Rows from expert 8 of block 5, named by matrix and row number. Rows with one number belong to one neuron. Each number is 128 + 24 x the weight over its row's rms, rounded and kept within 0 to 255. All counts start at 0. After the name is the row's rms in percent of the matrix's.
# up: expert up (model.blocks.5.mlp.up, 16x256x256), inputs 128-191
# down: expert down (model.blocks.5.mlp.down, 16x256x256, transposed), outputs 128-191
up.172 106 [151 153  73 102 123 113  51 117 116 136 160 113 144 114  98 139 109 121 117 107 155 123 112  90 124 114 145 140 154  91 120 139  74 127 110 142 147 155  88  82 163 120 139 180 143  98 168 144 118 177 173 176 130 115 118 126 112 154 135 130 108 136 172 127]
down.172 103 [137 173 145  94  87 122 130 102 141 126 108 125  99 153 140 117 148 111 118  71 154 114 139 146 141 148 171  91 187 145 152 146  90 140 148 126 128 148 149 128 112 129 165 104  90 137 161 136 103 124 158 150 146 141 125 123 129 118 115 109 136 157 113  89]
up.173 104 [104 133  80  90  90 113  85 131 148 125 159 121 144 136 161 170 100 162 134 133 181 131  90 116 119 121 109 116 119 133  88  91 135 115 147 134 137 142 109  87 156 112 119 128 158 133 102 106 184 116 112 145 170 138 126  97  91 156 130 163 128 145 125 122]
down.173 112 [148 120 148 113  70 118 116 146 134 148 131 120 116 137 152 107 148 126 106 109 163  94 183 122 145 171 129 109 111 138 157 149 107 116 121 165 121 123 157 132 108 116 130 105 125  83 179 178 102  95 116  97 140 156 151 145 114 160 125 143 177  99 141 105]
up.174 103 [130 143 135 104  98 117 145 152 110 101 121 175 157 184 168 121 191  96 141 132 145 108 112 143 132 126 134 146 148 104 142 114 147 138 110 161 158 157 141 133 169 123 162 111 102 112 126 102 132 112  99  93 125 113 117 179 142 135 143 161 127 136 119 146]
down.174 106 [107 160 143 130 112 126  94  86 147 135 155 150 135 102 118 128  83 124 127 157  83 147  84 132 133 122 156 131 126 104 148 149 132 100 125 119 129 169 133 111 102 170 136 146 125 114 186 155 154 128  99 118 134 137 128 131 125 135 135 142 133  74  80 147]
up.175 099 [121 106 104 105 134 131 130 146 134 132 145 165 120  97 133 134  75 177 132 135 195 117 102 118 146 113 117 128  97 123  88  97 124 116 155 132 167 104 118 101  72 117 118  83 117 146 135 108 175 144 151 159 144 180 147 120 128 127 128 119 112 102 104 139]
down.175 104 [147  92 117 136 125 123 111 158 123 181 139 114 108 127 148 148 119 137 118 127 130 158 175 139 142 149 147 151 118 130 118 138  93 167 128 115 144 116 140 136 125  91 126 138 111 132 141 150 134 169 171 100 126 154 121 107 115 146 164 123 165 159 118 139]
up.176 109 [160 184 196 185 158 131 159 140 112 125 155 146 123 157 140 122 128 109 108 133 144 106 149 159 169 108 125 159 134 145 155  98 137 138 127 128 165 146 117 138 119 139 146 130 128  88 121 122 145 131  94 106 145 132 110 178 129 132 124 139 121 134 121 145]
down.176 109 [102 134 139 188 143 124 106 136 127  90 134 139 128 138 125 119 171 118 156 123 137  97 107 118 145 121 134 130  87 104 118 134 126 119 126 127 152 120 171 134 156 135 115 115 157 190 178 129 116 100  84 143 136 114 144 124 151 120 137 156  98 109 111  91]
up.177 094 [116  92 135 154  89  97  99 157 103 120 102 144 128  92 142 113  93 129 120 154  92 174 113  68 120 120 106 153 140 118 143 108 132  79 123 136 169 115 140 113 119 145 123 147  84 106 141 164 136 140 124 133 144 132 132 127 124 142 151 130 126  98 120  83]
down.177 094 [ 61 131 149 118 115 120 108 115 104 139 132 158 128 107 124 157  89 160 106 175  93 147 106 190 140  94 154 119 126 155 161 136 138 103 122 124 114 119 138 123  99 161 126 120 160 122  93 167 173 121 121 166 106 145 113 118 135 103 119 126 103 112 114 137]
up.178 091 [133 118 131 104 107 106 132 159 134 111 136 145 157 127 166 140 118 121 157 156 162 176  81 126 105 157 107 125 169 134 137 115 136 128 150 176 123 150 101 125 157 166 125  99 115 101  99  96 161 142 109 102 130 134 133 123 145 141 126 134 130 140  95 143]
down.178 092 [163 161 123 103  80  91 123 124 144 118 151 125 132  99 140 117 122 119 125  93 162 107 140 113 118 121 116  98  94 129 110 132 146 131 188 145 107 136 162 114 159 116 123 127 152 131 150 172 124 108  83 103 133 166 152 129 113 122 118 132 169  84 127 109]
up.179 093 [149 104 129 141  75 116 124 133  80 114 143 153 139 118 116 124 148 129 143 131 126 169  98 117 119 124 146 179 165 126 153 109 154 146 132 162 169 127 143 103 141 140 154  87 150  61 116 113 110 120 108 101 156 124 142 154 150 144 156 144 143 121 121 106]
down.179 082 [101  99 169 129 146 131 103  95  94 165 150 101 140 141 141 158 132 121 118 143 139 149 117 150 123 111  88 161 138 141 159 143 136 115 126 157 144 100 132 125  99 126 139 125 179 147 126 158 179 152 158 175 115 128 108 125 104 131  99 100  93 142 153 174]
up.180 093 [155 155 187 156 109 152 127 112  77 111 122 128 130 127 135 108 163 101 143 141 135 134 116 158 152 119 145 166 121 119 122  97 162 129 156  94 187 157  95 117 143 139 146 131 165  87 114 124 108  89 119  90 141 119  91 209 188 155 146 159 124 118 126 122]
down.180 095 [ 90 113 148 123 135 143 117 104 148 129 185 150 123  95 126 117  87 149  57 114  88 120 148 152 151 133 154 155 143 158 141 177 174 127 107 121 164 126 115 105 139 160 142 141  99 101 110 165 116 134 116 120 143 115 162 126 139 150 107 138 147 140 137  97]
up.181 110 [102 125 139 113 115  99 117  65 147 100  96  95 118 125 129 125  96 109 102 110  97  91 140  87  94 121 133 113 139 119 140 133 164 103 132  90 134 121 158 101 145 133 135 153 113 118 107 145  77 120 141 140 127 109 144 102 112 112 121 141 189 149 166 135]
down.181 103 [146 109  97  95 129 137 127 138 116 117 120 155 140 168 125 118 148 100 119 125 116 158 105  69 114 120 127 139 132 121 133  95  98 133 130 133 114 134 121 153 120  89 105 185  71  50 116  74 116 115 166 123 111  84 140 128 141 147 111 133 136 130 179 172]
up.182 108 [166 164 173 164 135 137 103 123  36 111 128 141 128 138 131 109 136 123 127 140 148 146 103 163 151 107 152 192 111 123 114 101 116  76 148 125 192 138  86 112 133 114 118 149 131  61 114 142 109 137 116  77 122 127 117 195 167 154 135 152 103 104 139 136]
down.182 121 [ 69  98 137 136 149 115  98  89 139 112 120 111 138 127 143 126 123 146  67 103 146 130 131 160 150 121 160 107 142 156 162 136 144 167 105 112 142 146 129 122 136 145 150 129 133 124 102 184 123 100 129 151 110 133 129 109 144 112 126 135  87 162 119 110]
up.183 098 [156 167 167 162 142 117 160 134  99 121 155 153 145 156 154 119 139 126 139 151 140 130 135 145 144 130 129 166 152 130 138  94 155 118 141 137 176 140 115 120 152 142 137 103 117  74 105 118 162 153  96 100 134 152 129 172 134 129 133 146 114 132 105 149]
down.183 098 [106 107 151 167 135  85 105 111 123  69 143 121 142 133 129 101 157 125 150  98 147 109 102 129 153 128 111 122  66 124 119 130 139 118 131 117 156 129 171 127 154 132 112 131 179 174 181 152 123  98  88 159 122 124 140 112 132 124 103 147 117  93 136 111]
up.184 108 [151 168 167 138 134 136 143 144 110 120 140 158 165 169 144 124 161 109 161 131 176 135  91 160 144 139 115 152 165 122 143 101 137 110 136 162 149 177 125 126 147 122 146 113 124  88 101 106 150 147  69  77 137 134 129 174 149 136 139 146  97 137 114 158]
down.184 117 [108 131 147 154 138 106  93 108 112 111 150 138 129 120 125 126 102 121 136 125 120 109 111 117 132 136 132 111  88 117 109 152 144 101 145 115 140 160 181 124 133 155 148 118 149 171 172 185 143 113  97 132 124 132 135 101 117 121 141 136 115  71 106 130]
up.185 099 [107  88 129 109 112 141 160 169 141 106 135 144 135  86 154 145  89 137 206 141 146 175  93 116 104 122 122 118 115 141 107 150 139 126 164 164 128 105 101 104 133 134 141 107 152 157 144 127 154 157 109 135 141 123 158 122 114 137 119 144 152 140 104 104]
down.185 097 [167  92 114 119  93  83 160 177 154  87 169 114 122 100 121  85 121 127 122  98 164 150 177 124 139 143 136 106 140 150 125 125 143 139 131 151 119 132 121 105 171 113 113 127 131 127 124 166  95 111 108  69 133 130 171 138 129 123 137 129 166 115 153 123]
up.186 102 [145 182 161 154 143 112 139 155 112 131 165 167 128 167 132 130 132 135  92 127 206 119 129 134 157 100 128 151 132 132 170 103 116 158  99 139 162 139 104 152 124 126 120 132 122  97 121 107 124 153  95 115 126 120 106 162 119 122 132 147 135 140 137 153]
down.186 103 [126 154 123 155 107 128  92 146 135 118 127 158 128 110 133 122 153 106 125 123 122 106 113 146 143 118 146 132  97  86 116 138 112 130 136 128 130 103 178 125 137 149 120 120 135 180 184 119 131 114  99 109 132 139 129 105 148 127 152 157 128 122  85  71]
up.187 100 [147 108 100  96 107 122 109 103 125 162  96 137 155 148 145 150 130 127 167 156  94 168 127 131  91 183 139 124 150 111 129  73 129 119 136 136 105 134 152  91 150 180 111  95  80 115  47 128 107 138 131 101 141 147 113 125 134 103 138 120 130 124 114 132]
down.187 090 [163 180 145 133 141 114 138 156 135 144 120 130 118 159 118 136 145 127  90 101 157 128 132 155 111 103 157 135 115 153  97 117 122 141 162 123 158 117 106  92 139 101 169 136 109 144 139 159 131 105 118  93 131 159 135 101 121 121  64 145 154 104 106  84]
up.188 094 [138 115 163 147  98 173 155 155 106 100 138 134 169  79 156 122  82 131 161 132 141 140 133 110  88 118 142 140 132 143 114 166 140 129 147 159 134 125  93 116 163 129 131 101 134 134 128 108 157 148 145  92 112 131 162 177 132 123 125 176 171 145 105  96]
down.188 095 [125  91 125 159  92  70 131 136 152  86 194 122 115  82 148  92 119 124 141 123 165 129 150 139 129 109 124 102 124 149 134 115 129 141 127 139 137 154 145 117 156 121 120 171 146 141 140 149 112  97  85 117 144 133 156 104 143 142 128 134 159 122 125  83]
up.189 097 [100 132  71 101  92 115  73 122 132 115 133 128 138 140 165 145  85 158 126 154 184 119  90 130 148 120 124 130 109 137 107  96 140 114 146 137 160 134  94  99 148  92 114 156 155 128  94  97 190 114 119 147 154 146 146 112 108 148 136 176  96 149 128 127]
down.189 095 [124 107 152 117  94 132  95 145 112 174 139 138 113 131 160 141 129 125 103  90 157 115 152 146 170 154 135 100 126 159 172 135 102 155 132 152 109 116 170 144  91 127 126 126 121  75 151 181 134 137 120  93 118 146 127 141 125 147 125 142 143 103 162 127]
up.190 098 [141 113 110 120 112 135 120 101  94 146 124 100 145 156 116 144 127 117 155 148  95 159  92 117 112 146 121 150 161 125 121 123 110 102 104 111 170 137 104  93 125 137 140 143 118  86 118 145 122 116 110 142 147 141 133 161 134 127 171 144 125 139 105 125]
down.190 085 [ 69  92 158 145 130 126 107  91 119 142 120 124 116 109 144 153 130 134 123 173  91 176  99 179  89 122 127 109 111 175 156 142 121 120 126 146 117 100 135 146 100 169 148 130 153 141 113  99 171 118 140 183 129 126 111 143  87 158 134 102 131 153 104 143]
up.191 096 [172 172 153 133 110  88  99  70  73 129 125 113  91 106 126 110 141 116 132 148 129 123 118 141 143 109 136 167 117 142 143 108 139 138 130  94 147 162 115 100 132 148 147 139 143  81 120 109 133 119 128 132 155 106  92 167 155 157 158 166 111 152 122 121]
down.191 107 [ 92  98 148 153 134 164 127 103 147 123 186 153 133 106 144 115  88 156 118 158  64 100 139 137 142 122 146 125 148 170 143 135 138  91 114 140 122 101 133 130  98 183 165 131 104 130  99 154 107 142 108 115 129 113 165 139 116 135 101 141 133 108 109  91]
up.192 094 [118 100 116 142 100 109 103 136  96 119 132 114 146 100 143 131  90 130 127 160 114 159  94  96 140 122 116 153 136 133 130 131 143  77 152 146 159 103 132 102 116 139 135 105 101 131 147 146 159 151 137 148 156 148 162 131 133 150 157 101 125 117 106 102]
down.192 105 [ 92 122 133 145 142 139  92 111 106 141 132 119 133 125 127 161 118 153 103 166  97 113 111 169 126 108 161 121 141 129 140 151 130  79 121 132 112 110 146 127 104 145 140  88 139 129 107 168 172 114 138 166 108 132 109 126  98 107 122 146  99 119 104 132]
up.193 100 [136 143  81  86 145 107 105 146  86 116 132 154 141 106 117 138  96 142 127 113 182 136 135 120 136 122 157 141 129 126  83 130  89 147 112 147 145 143 105 125 142 124 122 167 160 116 194 174 152 168 176 174 114 128 130 153 152 116 133  99 120  62 167 135]
down.193 097 [117 155 139 128 123 153 136 146 145 130 128 157 126 140 130  98 116 105 148 110 105 119 160  96 104 141  96 132 173 137  99 128 127 159 151 131 129 173 124 140 139 143 119 130  72 126  97 106  97 123 140 114 170 120 112 136 137 113 160 116 143 160  96  96]
up.194 094 [162 170 178 169 172 130 133 113 111 128 130 131 121 161 137 131 116 131  93 123 154 108 131 147 172  90 139 147 136 147 141  90 137 147 130 123 164 137 106 123 108 137 124 137 129 103 120 136 122 126  88 131 120 133  97 152 108 107 143 121 140 131 154 152]
down.194 089 [115 130 138 187 142 139 100 147 113 115 124 128 136 148 118 148 200 107 143 112 162  97 106 104 155 116 136 145 107  79 140 118 128 126 126 132 148  98 188 153 141 113 127 111 147 187 166 100 115  99 105 142 132 139 127 124 125 124 157 164  92 116 104 115]
up.195 102 [107 135  89  95  94 105  79 119 146 119 158 105 155 134 149 158  97 147 139 130 172 128  98 119 115 114 113 118 122 145  92 113 138  94 151 136 142 160 118  83 141 106 132 119 165 128 111 110 172 118 110 150 172 141 121  96  95 141 130 161 132 145 127 132]
down.195 110 [140 120 150 112  68 122 103 128 140 140 122 111 121 156 149 114 163 128 113 120 168  87 169 111 149 172 130 102 117 144 168 155 114 113 128 154 125 117 167 140 115 130 135 115 127 101 147 180 109  82 109 101 137 145 139 156  99 160 131 162 166 101 141 112]
up.196 098 [169 127 134 166 138 153 121 104 113 141  88  85 106 130 138 143 116  83 118 115 133  98 130 131 159 111 110 119 115 131 130 102 172 143 119  76 126 110 150 120 141 128 130 120 145 142 128 150 132 116 150 159 124  97 118 144 121 138 130 124 143 125 170 137]
down.196 096 [118 103 125  96 103  97  99  88 127 111 104 149 135 150 146 175 161 143 123 122 142 100  80 125 115  92 146 123 136 106 169  94 123 132 131 124 152  94 126 136 127 112 154 135 119 137 130  65 136 109 130 170 114  91 163 140 124 138 127 167 103 120 121 128]